Weights of a small self-supervised image encoder: batches of 128.
Rows from block 13 of a small self-supervised image encoder, named by matrix and row number. Rows with one number belong to one neuron. Each number is 128 + 24 x the weight over its row's rms, rounded and kept within 0 to 255. All counts start at 0. Numbers have three digits each. After the name is the row's rms in percent of the matrix's.
After each neuron's rows are labels from the 100 images, of 14976, where the neuron reaches its highest value: "responds to" is what is common among them; "place" is the part of the image that holds the peak. Only what is clearly more common there than usual is listed. The data: dashed paths with two dots that lie on the same path or on different ones.
# fc1: MLP up (model.blocks.13.mlp.fc1.weight, 1280x320), inputs 160-319
# fc2: MLP down (model.blocks.13.mlp.fc2.weight, 320x1280, transposed), outputs 160-319

fc1.733 104:140177133094168139140121136143123110106145143133132121148121114172131147149100143112140121091116120163140142125120131085124136131147122136114063126121124122111140106122144148126109133130114145161087121112126156117110118122157167098103136112130129130103141126117118177115158086154209136089154129094162148133134124138100100157152118104126101113156109129098165123097073133157152143145128145125123051180137093128133135109135141142185114119089141126094153114188159079106147135091133143
fc2.733 098:145123107110163126100120128130114151116119130176120100116089127135129087160139142118149105081186175144146151114133164093162144161151128122100144135120099132083119144132143155147110135117145153117129131124147152155093149069134141187115116144148137129099106159096133120105128091159113104114106144147151140133104112142112089134125133110122106122100197118082156080159103131124150126118123124095094100106113117135106170128134090100211090120165141147143100109125138109079117144146119130
responds to: short paths
place: centre

fc1.348 113:100146161072120146143110120128130131133148130150125124169130110107141144159134156142123127111161157110140110124138099103175107146140146123124092119126093130099130140079081138105129099147121117165113117128108150122121141137126126170155109146093142151125109128128116124134150127188137160111112112115129157124135116096122115124149105117144129105121100150128119106137098092103157147086130144112137092120110077121147161145153123100183117141131122082177142121169097106174103127145129151
fc2.348 101:139132095108141133094095123121123133106130148173132098116097131127128088155139168123167117105167165120139160120133156089145148158169139132095137130143136100103148145131169149150100135124129156131112107121161163135104134056146135182118126136171141126108138156101131145104165108148127095118102132159148126125084117150080103155121156131139095130096176127084162116154098135114162142102135145085104076112101127126104172094114089113205072130150120154142123135120139104109125132159111121
responds to: many distractors
place: top left

fc1.345 119:131142119153200149136110169092115139131104103118150138107130153176132148137118105079101128163151123141119131100149139101113138135131068145105124135090150149139118139129116138130111142112129124126132101125153127107116088112130155117121190099123139096099135124130152137104092107124118113108156204118132109128117133155147118160103136114134136134150099120138133131105103173164147112170111106127109118125102127116106111155139150100150160079110155151066129107166190131064166125112133110
fc2.345 095:139132133131165119108120143151126147127118174165102133122093112121104117134146130142129106120142176140154146159111156083154136159121138118095166143092100147098119117144161177128098110139171148121122127118119161149071120109107143202097103146125133127127089177099140117120082086144129117095100108141158127159115111112106075137117121108104146115122187095076159071133091124121121128112102108101107091128138142150133154116146099139167098116139151138138109137124155115097118146129131137
responds to: short paths
place: top centre

fc1.611 102:130140102156113117156086149128150091115120134116141106140086153145156138139125141113139103121125140118139095159131097136150181122156172124145102105151100094119172094120113100142157152157135100130090144181113088106114118099143129164137129184146126136121124136134174083140139124128134142175104090150120129113138121095115167111126167122120192158143140130091102160107138092103106135105132114129093121168127143091180118069123145156132100139139146124133064176150122126110120143110119136
fc2.611 104:123169128124080142155164094133129129123164089075120128137127136121131155104098124148125140130077104163120143128111125177145078097107137132138097128123119118115130129125086095136141159122138104115131141154120125144138133198143135080118112123114109132121134109160110121109145169116174116125151162120082132102145157146163131083124157156138102147156116195174116137120158122102126116163133139147167179121139125126107093116110162117106168110119118124114164118108115119164126113125100175
responds to: long paths
place: centre

fc1.545 098:163139112132176136133114158106135162146131093109141144119127149144141151132099133092112134124135167137158114118144156062131087183146100142123127122095081154139134130122117131134123156117096101152135120132117132121129126098097152122177213107124152155128128130124132179117153135153158148085147142154150129109122147119101114154109099109172142104148104160144124121118082166114191120149145133120148107131103134127139146144145177090183103145103115123120124116165173107148123149108146158
fc2.545 098:132130124108143102093122123117125145133140149171102126126098123118122098146142123108146108087171167142138157146095143094157165137137131138097144124130116121108123140135148158142116153129151146122138131113136175127089105087138117182111108133144119121122098129115161136124117076140117107127106134128158134137103122137097079130149135077124111127103197102077169073139085149146156144119097143089088111124128108139101172112142079123185094110165166147140122134136141116083118125155110115
responds to: short paths
place: middle right

fc1.566 102:143119129109147136138119156070133158112136088149131141137119191129137175156113134093090133136124135137147163090122142089144108153146080165120127124098076136124131114116111139152109119153080123120143127112112169113107100112129161130137161116094153113108104113090144146115114107167115116111145159124145116120123165091133150154104123108148179135117118131134099129124074134111164124151090103102130081129094155118129130157140143099135137109132133134099106138138136144086125158135118120
fc2.566 099:121135103119159116085108124131121144113136152171103115121088102133127110147132132119151115103186166135143132144119133075156142154116126139089141138117125127111118138130153162134086159132160153133128131118138155143108102081122145191138132143145119132113091152121148117129123089135122110124097132151140142131103113145100069132149131095134103119096191119080157086155082139126153142107119125082101096126130107144104150111145087128195080110144140135135118122132149115101127124167125136
responds to: short paths
place: middle right

fc1.552 110:119140168102144119135101148127119135117100153183110111154133120108165158156156115147072151161163145153121141084125108058186142131110105136093139158105113145153128108126111157125074116156129137152124122089121178135129072115108143114138123112111151100108158155124109136126107114140153135128120164080160128117124145115166097138126136149134144134113109140106123099105146163109128118116110093105144104083097134124127139132203149126145120102140122128112121112158154129099129148125142127
fc2.552 097:138139114123163148098109118138114147116116156163114108126091125150105114144139161134149100115182185110125165129125146088131138167154142133103157124120124121086128134120168155137098131123159165121116106135139141130099142095141142206129130136145147124102096150087137149113113085144117091108098133163147121146110115125098105163139136120137110121106177100089172099151071131107151141110129129084082080130100128123108156128112086104205092118163135152137112130116140103102121133145131142
responds to: long paths
place: top left

fc1.73 100:126114138097130138126099135125126140130163127192119158135152123116146150140130160137115145119128144148155140092136153054151124173143112148108109113136088165116118129084116139127114113133069128157117105101133179143108100130121132144168129143104145143113126131105092146153141130214154164113116129080164161129103115118129109144127126118144155121102111151113134122142068138106148165110101138101160067104123098126118171155147095094164101125129100111146147149156151118173120139143126145
fc2.73 102:134142099115143116084116126119117137111121155158119088135095118147124103153142154116148104110185189119128161142135141095144145149147132127100138126126135108085141155121162152133104128124150143134124121117148148145102138055145151207123134139152136121114113165098153141100133100133120094126106145162149120145099121146083083140139126116136109109107174110077159097151102143124163137106135138082089087114095134119108164113134088109213097124154127146133127118135131110086113133149123142
responds to: many distractors
place: centre; middle right

fc1.122 101:098151152121144136159080158090094157093125126176113122112127154107155198157141147119121133158166144121109161094136125119169126142124071143133125121107107089167158140146112127119139100168110161125081153117133143145126102115106147149165162135103156149115134129122125107123075104130122148127139121091151146116163099071157139101118126121123152148069108142156103150101124146083124120141121110122149103091082114134159144147169116126141137115101151126109138133160158120148134123129118120
fc2.122 104:123089104096135116096123097134170140136147159172112149145121105120131125144133126123101133125122152094123113164109165081099131142133175140087153155097131121082104124125163158134115116155161122132168112103139130135120097098158153191148135138133133113108114161109138158140161141131113096143107159142128113147101145162098080131128141136153124137136161113087162085190093125099142135121117156103090134116116139126092148136140105135189085123139117138154130123093106138100131127129144147
responds to: many distractors
place: centre

fc1.272 109:139177146113150124128102132161150125170129119165076092165155122128148130150130160145114126046119112149136135151120158063161154186135128125117082133113109132104130087079104161131114126142144136130095144119150154135123157117149125129104102141088163112092156146123086134135144118171187166112148137101158151148146105102126098168118131116119076122163118150141177118121093107128130133129142153098134113139143099152142184089122136135185096144131112105147130108175130124149131139118118130
fc2.272 098:143145104099157140106102132126093142098116148173135103128083131156125101165135159108158114114182179135140161118138160098156150152158142113101148129126124111094142155125154140137103127122133161145122103125158157146087132079138137164125121124167132130111104160109137151107138094149122093104108139165157140116082124141089089130134143114133113128079180108080147097142116131132160143112136123104105084113112122138111149130135082101211090136161134148145108121125146086064112133150115134
responds to: long paths
place: top left

fc1.371 102:125137159063107133140100125151099124129155135182124137169136154110154140160154177166101146139146156128127129102132132065169111158133135111091100143133116137126112139078078114117099117151132132160118120104125159137139126109122144136176103163101136119100143157107100142116111144177141158128101122093149130138130126111140129103128118126123131133096107123105128109137103120077135131087141116088124100104114106090116172131165106106195107128147115103158147145153139121191110132146123147
fc2.371 101:136132096116150136103099131114119128110121151172112085134082126145108101146129162127154106096193181110125147136144140092158138159153132138095140119130130110092146152132164156146102132121146153139126104118156145140105127069152135193123122128155146119111119170100136135112144089146122092112100131155139123129101118142088096178134137116148103119089170118081152113141103132114163138109122149080090069104102131138117150124124089113196079128156134158143101107125134110089122137145117145
responds to: many distractors; long paths
place: centre

fc1.34 109:137143136094120122137056139102110118101141110162119128174114162128130173164113157145114165133154137144113162125137143087154130160145104117079105137121111126130134140054106098156120119155133134153124112096145175104101122104102135159158101137098172165116123136117095127106119145161142134106113146086142127147137132081131116139127145102134121126103094150105108119130087092078167097089125133115144073078100109125125151126155095101163111110117104097137153152156119112141129136148111133
fc2.34 101:130139108111159115106116133129122151120144150164125098124096116121141090156141160119158098111175169115145144134133134089146143159156145134102140119118113103102132151137152164141095128110141147142118128123130135144114141057152131190121135135157151118107119181094133141115140089143119093121104123164152133124098114163084084151137142122142110122088182109088169105148097142129164159106124133081091068112115134133109162129130086115204067115158139155138114103135147113103106138143128146
responds to: many distractors
place: centre

fc1.722 109:094169129081135133116094141117140118108104129152093112138128114139138141143114143140118143084174136137127122143098091084157132148135149135108081112141098124103145135081097158134120087136113116160117143112076167120108148133118131125159157133084139143135123140112117106152136163151153159128091081103138145153133119118136111169168098139154126129089121152129104110175106108099126160066132118096165120122126097132135158114161110095189111164100129100204131107144126105165107110122146152
fc2.722 103:140130089115133123113121127126120138116150140145139090133105115131111103156142170112144096116147164123141134124142161107126148147166137144094143133119142116075142131135147145141114149127139154137126112120156165130104133059143133211122119122185140111104123136112138159104152092145135108113130145160131115125089113153079099128129139107153099138101166124081179108136098128133156151111134160107074056122102112125122149108122077117178079118160124144103119133142135126117121135160101121
responds to: many distractors; long paths
place: top left; top right

fc1.577 109:134133157127164142125112147094140146118111091159151140153099155158134170138136107091077139128153173112153139113143120036159140175143082138112146138112087145140126145109106147104119128148107125118165111120131130145113079103096143112152161116109152096106121130122097150112113114168096127107130172117152124126127179080142123172129095106152139121131104115088107128133102154114155133158119090119146085096088108107108106150170121105174146077153147117099117114155160112111157151127137136
fc2.577 102:137131137118163132105115138137107139109118167189110118125106124127108106144142140131157098103167165146127139129124144082147157157141126142116145120115119140101130138121164164159088122135150158126113123118152163131088119083128139202124128129155136126101111153084157134125111105141144116113116124155141129124089124139089084145129130109128119121089187106109172086146067146116159143109115135089086112134114134152096172120131106143187076127139132150140100120122133103090100133140138116
responds to: short paths
place: top left

fc1.101 108:112129152090105138109094122151142143118147133157101126130159149116154122148130183141113138121164146128139148149118120069179115171129124156121076102134133118107134146078079122133130109148123119152112142128102169114154134135126111169173123158103129155136102137124101106160141144154136155121093130098135156158129110126132096115114107129129145131107098161127123112132100122086153136090138120094122096089112105124123161127169101090180118167132116103158159116132123125180121112143149168
fc2.101 101:127139090101147123097103119116122129119134144161131085143082112140117111148133147119150114106167162105130132115135141096132142142165130124086152136142130111091143135128157156116092138124143156131121116111157148141086124045145141190119123114153150123110130154095149158114153096151136099127118125164129124119087110149073099151138147109148098133086167121093164110142105142125152144112116146076101072116107126123114165115121085132194068115155128146132108125130138104093120132166108139
responds to: many distractors
place: top left